Weights of a small model that answers yes/no questions on an image's attributes: encoder arch resnet, 295000 training examples.
Rows from block 5 of the image encoder of a small model that answers yes/no questions on an image's attributes, named by matrix and row number. Rows with one number belong to one channel. Each number is 128 + 24 x the weight over its row's rms, rounded and kept within 0 to 255. All counts start at 0. Numbers have three digits each.
After each channel's rows are labels from the 100 images, of 14976, where the channel reaches its highest value: "top examples" is what is common among them. Only what is clearly more common there than usual is listed. The data: histories of elementary cellular automata, time running down. In brackets: how many of the 100.
# convs0: first 3x3 conv (encoder.blocks.5.convs.0.weight, 96x96x3x3, each kernel summed), inputs 0-95
# convs1: second 3x3 conv (encoder.blocks.5.convs.1.weight, 96x96x3x3, transposed, each kernel summed), outputs 0-95

convs0.67:084124138139139158095140119146104115092112096164117113140118108122123155117173137160133136130117103127141098122113186111162117168117134152145150123128125108141083120111117105133155090090128147120131147111130120066122151177120146125134196119118190146161102123135113122142150098148143101101
convs1.67:100142151124128148178144123119111111116106104084137111113151134105110100119119104104117162165130122156134123108105190118059121120129140112115159112110129091160116115147133100114110109120180152135138160165106171090080138145111117113115139168135147114133137123175165113167120129154121103115
top examples: 111 turns on (100); large cells (78)

convs0.13:100127106101131137130137106127090094084092125118075153101119106079133127122172117119147155095159221155117150141140121115129159121114092134114111115181121099137130160105115133091117106116142148138131123110115121161103116107076123112154136135144131122114107093112107151104106105107129123132
convs1.13:129138108161147166142127142095129102103108116108084136131158130112173116135172103144146137159122152157148168149135097115149102153141102097140121102187055130139141144129144102073143123116114128112113116131128176166137130138089122101116146128104111127141132104121134149075102104120168132139
top examples: 110 turns on (100); 001 turns on (82); 111 turns on (76)

convs0.37:106120109164136121153122104141147109113130138140121124120124112145145111160132092116118118103103079112134134042123144133128129126133138154122178142136126155104137159127158121095169108116157130138119134144132124120078141199164099144089136117169119126151123115130128104173105100090129084088
convs1.37:128155128124154115210125129100118114156101119128147086122164134105129086127133174110174120169102086140155130101119146100106118123124135108135134166128155138150134108139149099131149110155167113146148139138107114144134168151111141149073116118112136128103144123140178113191132121100141102117
top examples: 111 turns on (86); large cells (66)

convs0.26:117117128118117125102157117121144108157166112138163108119087132148125130141126144111142125124126080125132128001132133101120157109130136099139178146124158127163151152127167083150164126116123099118125141125139122111123140116146137164153073138151141128142138152107153128135135120140113103156
convs1.26:136131140140142116099151102114142122165129123157159150132119124142159126121119141135111143210131115140121105052104107120144121165137131135102141119128129123157100066185155090137108138144143131111101120163139079112118094114110117128098101129101126098098136149121115159110142158103143086118
top examples: 111 turns on (87); rule: rule 136 (25)

convs0.2:140128133126100137079165119106172168072117133097129130123162158154108112131148139159072129104143108099132074109093085133120147136143166115116143138132159098102126144115148118133159123117108146162139103154149136092117095100113159171137123147077136110131109133150163162117109127153129113138
convs1.2:097129116131118149066127112087109161118180127131128141160142141126116125106125106151069171105152111105137095117111111105127127102157166119104127130110119159084141092101134124117154114161129171121108144135119136085095104122110156142116132135090130110081133125139098130140128144174126170081
top examples: 100 turns on (91); 111 turns on (85)

convs0.95:160149131118099121093120112115123081053150145152165113114118136109143106094118132109086121133107114115138153115125110120152053139137100121110135133094166094129145148103105164118129129110109143116134093112103121075163143113151135098090108145135118153126101106133100114096138115156098155155
convs1.95:133122125146117142094120156138157135113133168185174102122087141118101124109111156090106097149123123088106144135146140152154131121131104114123138151137185123101141119135109177113106139167130134122157103149080123122090136122112134138144148166157111099100091108155121113095151125193121157110
top examples: 010 turns on (95); 000 turns on (92); 011 turns on (82); 100 turns on (78)

convs0.55:146131131105159140128094116134140093163138138157032107128158140100138127168085129127128112086121176124123135153152099134092171125157099134073126143128149159109146137123124129125152145143135158155112145140099097103136126120112141140134143159078106156110145108125152133124132147156140126087
convs1.55:092134116146144123145128145120137140125110158093080077130138142099131146101105133117132149107119091122139160135104114090132115116125121119096114098158120118112191101124115169127158115126086132112144089120105193102148102097082135125129162159107128149123180135108133115091152125141139141177
top examples: 110 turns on (98)

convs0.76:165153102114135111124140134133141132098124114097090143118112134099130119154136156157102115108137122131150150058140156131127138105151093136127134134177094178132121130142115107134133176156164141090110152112106111146152129135176122076104135127112147146124197144102150126180107115133144088123
convs1.76:150091111091108117183112150104137086143171134115134062122119169114137099125130096116131117126150138134108152121142155119086149129085125137113147136096122111142073156121112135159122119144099157064114131127098142143164148106145146125104068105157143129122116141106148086114128113118125108130
top examples: 010 turns on (77); sparse start (61)

convs0.83:122140136137098172129135118122142167122125107096115141135105122132120161122099049112119115141113104106109126137130171140085141094207118131152145097168113124114116110112142126124126110142135138139179160149143151137144114117164129132128158114110115079148121162079142139152162123134141098175
convs1.83:140084140125096163189094104109100136125110163123087130124153112113100114121124104109118093149148122088116100134170154169113108111123117139123136103107119124081139099114135121137124079094092136090131112116128146098134096127147146147120153197156123108146163133092138119143143084140123141110
top examples: 110 turns on (87); 111 turns on (79); large cells (75)

convs0.81:145145109107140090109111121125122137099130148140134137084133109097072097093112111171131060121122115134138142124105119168109084127128132150133100146106109123103104104123108085056068148127141098130108168149127149138116154094139104131134122109130129105111175109128119094129123130119093123135
convs1.81:136144131129099116133136104143168114112107134144174089101144183136065121117109118125153095145123098056144136155142189112140099173110133137096116149147144090120129137114092109121107136123132116108104172140118124137148105137139144099103101133147106097120125135161149088152100144101146129117
top examples: 010 turns on (95)

convs0.94:100116172166126130095111136137121119143164119163199142147084107139115130164087134150122128155078119131130138074134185116144164174152140151153141156133146152119097130131119159118107129119124135102128128143126130123156083167101155124164133118132165147138138123092120121098105139137149158128
convs1.94:131147126100122131116129172115171151126172119138164113086129120122121127135093145155100160188096086148094101066116147099093121130165103102142128108126144074144074135145166105117129103127143139109124128166123138119126101117090119137154175148168148141125121120122139144108140151129134126115
top examples: 011 turns on (98); 111 turns on (78); large cells (65)

convs0.9:136154138123100145090161149135120128060179132116183113168120149184128130094116119111100129111139156146150102127139114116148096124108182108129125127128141106126134116115145093109146128121096117126135091130161111115130093085116157168087126104108119128099087155108136139118150123158095107163
convs1.9:096132156136098112127137118123122141113170122193134150119144136140127139107100114121078136129109139181110110116074114082123122125131151096100103116137131105144134190133134089098124114122094132104133157154114084092138099090126125118072129119087116123110103136107110094160129153153121155113
top examples: 010 turns on (89); large cells (81)

convs0.61:136142111151133115089118081099098135095078121120127137125111140133079121120100145076119057134117143084147107129135082121126163120130103123113088097109125127143079140118147101118106136143113124133090160144127111124131104107069151102102103112111130131105074119115114126112146101127155137153
convs1.61:162104145161125155081140103125130126081106120160156125114134140124087099147107161170176136097139119093148140107141130102146142137152118097113097120111177127157120161144151118131105161123102111105124100147103080163171114100109167122104117109121092118112112149174147114120151117126139160148
top examples: 010 turns on (86); 111 turns on (85)

convs0.52:140132116142141143156137157110137109125134162129163144150166143134121144139086139133145128131098138107107157147173070084104150095187116131134145111120142146123121154119125152135145124139104125126172151108106121112091125126136169148164117108123127166106176183119113150138162091184127126168
convs1.52:092115086151118152147115144132133114151165172135114119120100100141152078102111096121074093135146093096112109138095090125110129119106090130131120125085153118130133142161147146159139092142075144146117078166119124115130098081140145133139160113139094121144166159119122109115129122160127108146
top examples: 011 turns on (85); 111 turns on (76); large cells (69)

convs0.11:141126099104109124137106134112120132098110106088204145114166138095096131108142129099117149138176154141108136161120174114133161120066098159126114144123116075162123110126141113124154126125141149140134134132135144085157127152097142163119161105158128146145115111123119124121160071132108129171
convs1.11:125129154177101143134096133095097148124081120085128144138137149134116116144140117165124113129111090127115114107123139132117144151122114152133136121105105098160148149150170065106104177085132171111122127155171142104125133123127177136084126143074114107115093099101129127127103147088148111154
top examples: 111 turns on (95)

convs0.64:092120136126122142169193183162111180099126131154161087158133151123077137112137163134141122107139127145130122110135185116117113099104107137103127123141133138132121113105105112136112135123145134140138113106097139140141111168108117106062102101137103134157115187152147132107128112159135098144
convs1.64:133107101134120118164124136157147130131138161120145090131094120146118133090102117135123085154139102120076157110133177086138112115094128129141109110091128176170143118128153086161131120103132132082130122130088115119104140120109148142053122098163113127088159131093110134109108159138139116109
top examples: 010 turns on (90); large cells (80)

convs0.12:144162110147123089123136090150100113159113129125084127134128109120165145144135125133081159111078102133128150119131122104124127129062147100127144081111142139101143128122122111133096132143135126101131113149126110126129105095150132200188132099127153074138105108125127162126086151174116128143
convs1.12:111117133118124126135110156134136149168130109134138098124145180125165107112120128146117149104140113096115144102151112116156156125059131122122086126090152136105104152138147126099111114166157132099106131111141114128132118109102116147151131156152100131204121130149104148128059121199110126146
top examples: 011 turns on (100); 100 turns on (91); rule: rule 25 (27)

convs0.62:128133162168129150112117133121149117170129147144147120123130147141096161155129103116125107150159120144130139127147096120098118134117145104143110100113139134117126139156125100073056110137084132124117109112200092122110138072102154171134079123126105102140157087117130118125117152106106103094
convs1.62:151130141181134149133141132167151158125137113122156138114156119129102176123093114157149121158106141147152104125113092102130102126155110129131159122121121134154107111146125125078090124128129105139099144136205154111115105100101157181119121121084140135140137084158115154170107135103111103172
top examples: 111 turns on (95)

convs0.74:136115124114130179147094132096143072131107101141115117091082162145115118148141128124128068107129172112110131115121111124152117135207143158099107156175126139137107149148158115128115145118146140179125124146158115135113154106151115110099144145137082146102157143127087115126122116106123157113
convs1.74:158089122127126174108110162127155124135151125103106103116126174147093121111115125137094078098148155123115120158113120114129139128049168161121116153155157170099114120089109124120128119144150155148145125120121112149097106133120091132138113148139080119144132152146092188167138137134130148114
top examples: 001 turns on (100); large cells (81)

convs0.19:113110094113117142143127074123116129132090134103128138146111137149128109079108125149119153109166120115129132090125075146141116126175214138134144112122128115091142119104126133147161123103133115132114119130165120155164131120201135178154136121133139100090104144110135123164133127173120152109
convs1.19:107139119131097149130087107107129163168146116138107112151166117159135141088114131085057154133133125112141103095128101126132122127143170133105158098120140137075116133130185102115125120173087135096109113158113098144110132137141107081137182142112132103098147127117129137158145102151116129136
top examples: 111 turns on (94); 011 turns on (86); 101 turns on (79)

convs0.18:093119095113144146116079089108118116100110138096195173110121114128144083134103105125115141112137171135124123121137104115149146113091172135126137146140128106186121111133119082110124100127108128094076124129142129067109138114119154148133144119101090148113139127117118160114168105098118098138
convs1.18:150132137118121118088084089082112125115115116120149162151130110153137102185154123138111130098105175164068115136120132133144125098136121154122152103178147142149116135155103112090130110137101171089104134135144148140149109150117146149138138098134139131076173103094152161138113144112157147132
top examples: 001 turns on (93)

convs0.73:155147125149119132126129106122143148070162108128118175157138145170109151144135107127119121133144115164101138135134147069134155131118135120133109102165125095121105131138119096089101121110152115133118115135152174110114152122126164211129084111145158098159115155096134116106141103083101125108
convs1.73:121105122116065132165121135104106117118116152132118131156106087135096149132127067141087090128118129116155109103121164091101141131148135121138101117134117132146130120113137074088096129103133155083151109106113130112146090081124143130083155150121121108106119084109132118155120123085119149179
top examples: 110 turns on (80)

convs0.6:092104125148138108099111121119085119120174133145154110134136121156110131126123131137138119138160153147117134181129145124156130133130161135127110104109109157143108131120158099121195135095148135088121135152100146126113107149136150137009125086171103132148117127120128131133147131108150139115
convs1.6:118085144161132143150111160097115148128125177133164119100122107111128110116158154149138133177139145136116100130121136120140117143115109136122131132149147099177128113109168072144147136062170128141128140144118131127141098148107136129024133117127140130108128133096136099121085139098140126137
top examples: 111 turns on (91); large cells (67); dense start (60)

convs0.47:151099126157119114127155154121092083140123132130156094149160122144105165138134107101155127096122118124096149165121187121061104098124133138135133105082115130108134142132144121115105132105149123138134111113141144162160090167147133208151132121148147143152104106102097139118166102132116137109
convs1.47:125135125179075121151110130113116112142092137156122098114183127095119109108075159122123124141123106114133120106147137127093148136108138137133123120131105119181173146162113135081120124089136122135128084128096106075154158118165157151103071142118100116132122108116108121171121106118136126163
top examples: 111 turns on (76)

convs0.53:110115103110138138134120110109128134134168174177122108097156109159149118135094139139122088111138137160121117154139123151151123124107182126078138128137147164098139135119141167112124071109094124123095117103151121124104133121157123095082130098105103128083122147126151088166164148110138102080
convs1.53:101092131136148102159106126086111128146112168089132114134111148172095132087120180134112111109151163131138145158096186153141131107097126164069142130101106142079141088100120124163162110093146136134116126119166131144119131141119141144100116144127132132093146139120128112112165168130120110103
top examples: 010 turns on (98); 110 turns on (95); large cells (85); 000 turns on (85)

convs0.92:107121102150130126133128112128153140065079126107111143150113089144098117139171115163149129132142137108119122144108103145129108153121146148160119100143125094131096167131123135146116074153102140097128087104149110078173105105109109136151114101147123076162126101100143161117154077114154127131
convs1.92:098146141168129106139107118138096145124080117143105144173180109121146131092149075142129132116091123095134114151110101080121152145191145106149099114124121123123129171199130130119121093113125092120134124145111106117144138109133113089145113095126124093134091117109145140137115097121127150166
top examples: 011 turns on (93); 111 turns on (89); sparse start (63)

convs0.43:133174109113132112125120086156132135151153152115103131126143142109150160141127125088098117112109076120145136093111104131150128108116099111138157111100086095111134123139123120120095127157123109160114124107168144123077137183125167118147160115134127089107109103170131156142098120115075072095
convs1.43:119114171148179136112099136109159160204145171094110113158070098132152110120113113137123143095132101135138125110095124129125111122081136143122144135114087148133120086126128120139128161165175148139109161129127132096108131137116135156159131128110108119163099163148164085142136133139103111132
top examples: 100 turns on (95); rule: rule 25 (30)

convs0.57:156137105142125103151131114161148119095107122166136160093149139127169103127168130132104134127119100121147163076133115140138151107094136149099140105090151164124129162136107109124102139144163108092121170125156119148129133114140072109180101136140140096070095091130153151127094151135112124106
convs1.57:138126111148107097149106103139112181154160096111167112127127148134167113148162132146137124153129127105163155113131143092116166160109098138114133162060177160112129146158140116115113138167147152102125154128082101131150130089101105127159131144119123101131148119127112150134083104158133126084
top examples: 100 turns on (100); 011 turns on (100); 010 turns on (82)

convs0.1:119143127122138129126138140118066115116094110134112189168110170161088138125140072113130119090118131118150112085137119130089147141118205127157130108162104137115111112136112144139123130114150153138113132121131100115129097124194112160112152096100167095132125138094126144119107155114109130135
convs1.1:089161123112112151149082125155140120114131107137096115163142120168084144119127125137136090124131158097142061115130145125097139144132191157121138126123099151161088130149102107100167128112102106096127112138119128126154115140173119113125108082102143130110111098132134119183127096115094156152
top examples: 111 turns on (85)

convs0.51:099105099083123127062136103111149150111078124108095145100179132131118092156141119170115140129077109091100145124123100140138163116133130134091122149149125155144142133137119110096108106104129131122078136114118145116099081113127126121139118143101143133079144155094096103102129104155163143123
convs1.51:152132106116118135098108108068151108111154127096147110105153119114126119112219126162143147126121129143090162143130134104114164101111139136128157103132148170102181148106107147125132110120114144110109126119118135092139062157160132151149129134110102129132163116111143128095131120147147148079
top examples: 100 turns on (96)

convs0.80:110134094126073140113117114135114122114129124117141118125148121147107118098148132170127105180148166134144092145143161078132121147105136164144164120110115091135090081125121077135176128100128165131165116128148121110162118128112120163144153104168143123129120149114159143158159102117157076156
convs1.80:142112148119130145197130132110131141114102097114103172120155112124127108139131095144142148152107098140135142113103142118131111148098114134108154098134097092115121124132202091108060131092127115134125146133160121103100164117116129097109136154096124107116097121121152144116135137084102086181
top examples: 111 turns on (99)

convs0.84:138154130151143143112139112124119093126098151154052108118086083140154110116112172124088099119142108081111141129141117112108076147126138126129130093137135130132145138120122182102081107124120126103118094100119105074131118132116101122124085113131105127116119120122130123135178070143091116123
convs1.84:161133098124158118121149119151123105119100152185097128110097097143144108129099157107112124094109150117125178170110117168110116117150125089165143106120178105121120171172111170136113112120127136158145097127119122105106104138137145144144132128168122108156107106121173123143199132132128101123
top examples: 111 turns on (94); 000 turns on (90); 110 turns on (89); 011 turns on (82)

convs0.58:128140157164149096114143090161133140127100120136132188109123075125139114202110082138126126150076098116139121099116114110112161134089153112161132117148125136136133129147124141099091087133143095070128113133132146097110114124150142176117106128141139124121130128152135165144100124117164155108
convs1.58:144133120105111087124104110136132134102127143132138101172122059131128112135156143141142123146128054128113109090121093100104112151114124103155130146104125125115110133139131117087121148135181148104119095106156111087088098087106146148150162088138150133134157141147090158151112161129160133110
top examples: 100 turns on (100); 011 turns on (92); 111 turns on (84); 001 turns on (82)

convs0.70:155120125119134140142124132132102104127181118113064110149105121138115153131112136122117141127136121148130109166131167117147103130134100143111085130093120139108157146136133054100094152143094135079102086120134124117128115128096109123146101115103104132093116147078149127135150151081105081174
convs1.70:177154126150107130156137186128115161127150164129096096103129136114145116102123133128152186146110156144151099136151148137173127132120120143083132155099106132062099142120107089114138157134112118120115117147124151114171131104127119147093113107151105120162126128115170101129138167073108113133
top examples: 110 turns on (88); 010 turns on (88)

convs0.87:189145114123162112142119114157084119098140138184108123117134103133155114116132121111133164134130072128157139124138100120124109133120137104118128123082129131094143113157117133151119165121095133148110114115117115095097121142176158155127151155118147070107131108122147185113092112146071111094
convs1.87:141146170127175116100100153131140140152126134123075136144089118121128127134105139126116150116091113102136098155086126105145103114116153124101116137079170138093104129115156150112123104172146135139158119121084148110126075124140151121141147157123131123148168166132122146160092107179095176127
top examples: 100 turns on (100); 011 turns on (98); 010 turns on (80); 111 turns on (77)

convs0.88:138154130117135102103142115119137110141160130085212118091143142079143141121129122163097155162166102115140122127125133144137154131110111185106157144092134114105103125112106145149094161133116109110155098129118117149127136143078102085174113122113176137108113120153154118161127158109118136129
convs1.88:105137184140105104153149143107167124150103139112127137104160146126124114112138138141149139187114140118144111116118110147110121138154094113111159149112146081123128118185157115137052133129133132120141122178111118143153097099122154102118168152126166113134104107123116131065110145102125092106
top examples: 011 turns on (100); large cells (70)